{"arch": "convnext", "model": "image classifier", "dataset": "rendered made-up planets", "train_examples": 195000, "image_size": 32, "crop_scale_min": 1, "horizontal_flip": true, "targets": ["moons"], "num_classes": 4, "isotropic": false, "norm": "layernorm", "activation": "relu", "mlp_ratio": 4, "dropout": 0.05, "inner_norm": false, "drop_path": 0.1, "patch_size": [2, 2], "depths": [3, 6, 6], "widths": [96, 192, 384], "kernel_size": 3, "mixing": "cutmix", "loss": "cross_entropy", "init": "torch_default", "residual_init": "none", "optimizer": "adamw", "lr": 0.00079, "beta1": 0.9, "beta2": 0.999, "eps": 1e-08, "steps": 8000, "batch_size": 384, "epochs": 15.8, "lr_schedule": "cosine", "final_lr_fraction": 0, "warmup_steps": 240, "weight_decay": 0.4}
Rows from block 11 of a small image classifier, named by matrix and row number. Rows with one number belong to one neuron. Each number is 500 + 50 x the weight over its row's rms, rounded and kept within 0 to 999. All counts start at 0. Numbers have three digits each.
After each neuron's rows are labels from the 100 images, of 14848, where the neuron reaches its highest value: "lies over" is the class under the peak. Only what is clearly more common there than usual is listed. The data: rendered made-up planets.
# fc1: MLP up (model.blocks.11.mlp.fc1.weight, 1536x384), inputs 0-127
# fc2: MLP down (model.blocks.11.mlp.fc2.weight, 384x1536, transposed), outputs 0-127

fc1.61:526552517482498443451421475567521503426499476583466556543454494409461432524541483513485475462495464461480549605573473543514519571535521431508404473448527528473575545515473599461428491431409522527496570512533533590466402498461434506423494430483459477538497449454459438504438438514487496425453476555464531488380480459463520531487458490494518430514525437473507525428507548456445552559498
fc2.61:421466522545452452547464502504559483445485572571516480465578583463420481483514579475549549510439572535451470504402556501521446491574489511431497498473526463468497503496458494508551556514483471495491549553422582474444550501491547544469546452562490498433426546477563527494442489446463553496447460501584501430535518467470523514495424562527439431552460449437472487468556557441476566413557
lies over: planet

fc1.476:434506521547511555526587584532417459433549490523488497442569493446464540451493495487504557403542437581528526589515424459485525622459501462420467550524428587545486477521568456563339456555471450547500450443484519513448523521418431519557556479490511466556480550562448540427458518473515479468451483544538522505531555532586515512538479425553489506489436461538483572499487577445483509549458
fc2.476:500494446410418554440568493562476574515482422464544564505470408450478458491544498441481549475521454569451505449535452514522561566568529417470480459618514546575490569496449438592459551498514526548408536434569419503497428426479434554572566544519436440423426508480553551552456435508578401496457486507564523528494488449562457551529496570466451515452458444581505532523605477516577531506416
lies over: planet

fc1.399:574489561506507488507530502420479511477437445513430494494665558466335460497406648480517478517494508481514537551431499557504461495543498360526566471527527483508509489546480555543475482505455482511471460529482576540489422490457494515480469488555503518518575533634467577490549504507479387528586542494507652515495484492450532536556426503529537431562527499495535428413399540520538458444448
fc2.399:472479510445495487493512562483465511478566547554513459571508527485415595460544491448532518554497539452555527434467457499432522428537486441491490476519433489485493461477587484468524415530409554504394449543513546562523528477515471562535375466481559544461432514499528584492446430467582565544548428521600564482538474516529495476484546500551509523533547491493482529438355507520450519493497
lies over: ring

fc1.337:508494490445540482556555583488541522489562537432453587533544563471408509564619544464565503459520529509538488506487472369675499504531519569505474447549509517504477496534466526511510500510602478563458598437535542489527468447398520509499511473473537491421517576481569480477496455434589443596431498463549487480408516473606545486558478448470525558423496480516477509495498495652494399472510
fc2.337:471502529547458491477570457455560456536504479561472559505486493403456461476497473483571467421422465427479578499503571502550525526489532475480505531566437517414471552592597459554443604458528496428486559520519445455495415441574518474502603529521481519467428553534464480470472527500469486417505472648536498545527553549566576420498461543454595452415540521524495434545687453493495456536549
lies over: planet

fc1.208:432502540518519572519468562426408500486511571528419533542524471450437545507541521452447494494433567611480444539446442513449521601546451462520443518514481515483564489466460569509533461524434487551537638560434470549547579510472484576566499443486419524482490472484469509369554530441459499540529482538487479566464480504358506561539472527513421465409530549422458613437535480550456503576500
fc2.208:518440471484458568501419539464534545506550440484565472554500504429522538434487533448462506559459426467552457428524519591551470443561502471497525454475505558530443569453501409471476466492511456460353520460477454444521535440576537540544529563398448540417468415379549476511558433496543470484462426395476500409516441550498499461462427414492558461569506540573488435482605549490469543542439
lies over: planet

fc1.256:522500462398538381488471526426501567438417487459476442545573457440477434504555527442526502551431445463563574508539457521483523498592423453519512550485470456570539490520544540573570477442471533555572484471444497515447551454432534525431434542515448500557468507505492569486498451536469362613445578522548546468537471546383539505572560493559585479555450454559434491530499512455462552519480
fc2.256:476524484436458512451587431487499535462560432575473553482502575470529500482479469457483575495471518421519503504432558467501442480503503533558513559483416518423573524521446469435483488570526535519496567571512456535551483481465565457547437415549488462524524437545544634468494508518516512542533548594433532443515414455455434472465442511570511536449494485468548431488533461448471449533556
lies over: ring

fc1.728:537517453443546596463561494409457519452445514533504451529485511492432470523459492484438465526484542486498526445422562387480526539513486358452498479523550555500497408459475453530476537562474455561446487567537513454518473539490524616501469516416561516561476440639516505400626500458537432538446613542571526469584448524569407531450569486418538524679552506550591461499458418531495465439541
fc2.728:476543486499508525483442424531488440505461491527522448494535498411493503478449499523500539568505455475500429510483485461515526590477512554508493489570511440489522551513531495527522576483481507542681557493488465456548514527420551457511540460535534519500575517551507375528437563552478455460493430489506486548453489506392485532548516477438494485465580515522452431511527414506524461547514
lies over: planet

fc1.413:560495586510511400495427560410485457478471440528408479539590559458281491463466499543516510495448542563453486532441528557547509569552495416463542504533496485514578483584493609491428453522439470523569462493449527523500465563480469501551491495552471531434517445578520557478531523462536484527581528548576557482594505536431482572575434550572524538530515478526519452488493452552547543499448
fc2.413:507446487512556493542466467545558480558510563501555451481463577413491548437514498438552473590422505514592530445526426553471563480557452419458510522535429516506546536501561491439479423505486563448442419462548506511508483528529479523494414498531563526534455458503576566492436449449524467596590465471542502506545532416479480533496492491614490483455498436466500549407400544536439501446462
lies over: ring

fc1.604:551542455512494429478486554528462488501476565595478462522504505524454420431532432539510487506540484479522520440531538437498538359526424462565525603513455533474516490480554494527459530523486468560521453517539515546442499509518516630511515542491519525565471434324556440427477519494544534591466520539372473413562432527372512528508541486372493476500400512465628508515448512593477443502508
fc2.604:512511507541481507445567502491446513504496517517480517531447491569545458466429492476554457399536476455536573473477501419483486492531522472480512521672450525432507548522515533514490493493538529473539510444495529458537505466589463494510515547485559501477527455474544488498413505566490445498550535563494522520482590511523446494559454512442554510549508467515438452482368458559485467550568
lies over: planet

fc1.744:557506479566490439452411461521434466498448533542451487459521476530406572516550508446519545513513515461539542468523462482529493543587475446550465445575426441505484541495493588502452509459474482489460516515549453505498456461532428583521430503567573471380430496571573495645497466460566453519539549533551513530587472475684517512503495536548484576483542545489537504404413543468429537527457
fc2.744:533523434557490448527522570472523545473472516482561572429523467529577457575504469510472550470427457486560537517491483563462522458551511504451506468450542547512544475547527578484428491525452461452308502557436568514541470482541443441461463455566483461594535555431496497460512461475441457574496468490532516442533511510555520505510426472478515484504519459540399517433403558566462491494490
lies over: ring

fc1.665:573501514559499513471465569423481472496512592425412541545605480349436565543624581547411463541439555498523455625409399353464506459565442498511550417485508469535563451497475574553568495497586467504526491511475573545527487555360481502537497523404445475492504597538476502543484552481459424549540511542472547512526512423497467547501417535577562397472476507537354548496490475512498467538545
fc2.665:480486474523472482576550447526472431571478598531456598442469446461541502469505496475502548434448532510473586544447528510462443538520527607478464565413550496551453546549448459563483506414528441484511470432497499540450529535437505509596506464380424568484542473538573566527371451563390423552480494445524477491521546489492438477449501491464503443452513571463429449567638449521445494567537
lies over: planet

fc1.393:438485397406510434455534465496516517552528515418436424566472580409505605557416437534478563476490532425465476548394504583596522448537514515501578420531510428528486506552530548547468551460457491513515437427472445490563451504407516566475502454469524493474509554514499503504581555407516500524535550569414451512533470543611552482583563484472487450612587455545484521478465576497443435508409
fc2.393:412385514553438447446536473502535517408493473514571527576515487491341542491435493507547413481526549550529467523449525455463548573550504580571528498362475465534530488516519567516528466516449572436430546497453531535518482454453514566539466485408446483488420466504463432449532473493490519523585535577521424500425470551458488459505455441427421456470529560459543530538538465441562508593566
lies over: planet

fc1.276:455467501482468588511497599457494532520547562501561484480482525475386401461409543545463492487445460529488493511540593502588437442559507491442455588580502609456451409482453381481550496533530508485482520493621497496450500491427520499522484524496504467545458410373577471455516539549468529429524435504404538452615490575588508475505467423471533510484471503477437569515473535652453465453513
fc2.276:526515411480411538460523479475559498507474427574521494473508489561532455460511436560504458365509470585510436557364459456509529549534540576500565503584532519504451497577478580509512511450416516463508511558464468516459528535528527522447545553494482466476449505551436451564543456565542439500441493524549498497407520538403548448515489434442430443511498460546573450528549496469501420524570
lies over: planet

fc1.369:531494476426533508521487529490474486504469539457452449540541471491540394579575546418492512530444462526467513502402410435493600475557436480476577438572567472472512510564503521519575492498586519494590577473491511485523501484511414592531512521536527476491465448465531469417552548464529423568476468435455459459602524413412507487565443414461552450588525504472384530474480426452468555499500
fc2.369:482462488513550475586498501567512439463518506530437482503412511430425498509524547453515483518566495437591488489594462505471466475551478473550387418375465499555522501456517492473521454545468535510558415474473521511554505396448482506495569459468468483520537499419507463496474538498463450485492476445459558555518446448694438516436575464559593588556454486430484471510611515501506545543486
lies over: planet

fc1.109:493583442533452400487486517461510543450498488443522507550438535497458486438395525535487492446503487518507442493485438497556536498380579448407514454499558494527539483538530465511540496531513486483409552475443527562477397462505457476469454510436511493594444453523553525619544529435570503448418550492514590480423449489539433509412507555487508545466534477504657481540423553632481447461492
fc2.109:473499501507540487507457481462428464553460455441550529501540536476460576546445618403488460544511433558466504534527474473530472499453465550486459546498487505490516489462437549493526462498533423501495498415518502521555509495406548476484457425586603527586588529570457448476423508546557469490430545533457507543512527462491444521525518502462499570494519469491418513462360547489455528465521
lies over: planet

fc1.3:552499529530437566535463632417483516517554612417483487482512535525470432549446426539548461501466498610525483499468514602636528462473489542459501530546517558498523503494492426500464438515492423477561517531573502484488483497438456535538554538472489436514507467383552462609479512502498496500462465543448474362585523511612536500480545470517550508561517521490515512498486545601455416430570
fc2.3:521544421461475557493505480411540516444461476497576565502502468540575454524614419594519455413482525541411600564375499511516518500562503548454556554524571466545464494500527568532461541486400482441440577558491502482484503549575516491489501558471497448449458560581511569524502464459494473529475512539631455490558598573427571427551384449493594462505538452453555539525517502527521398584532
lies over: planet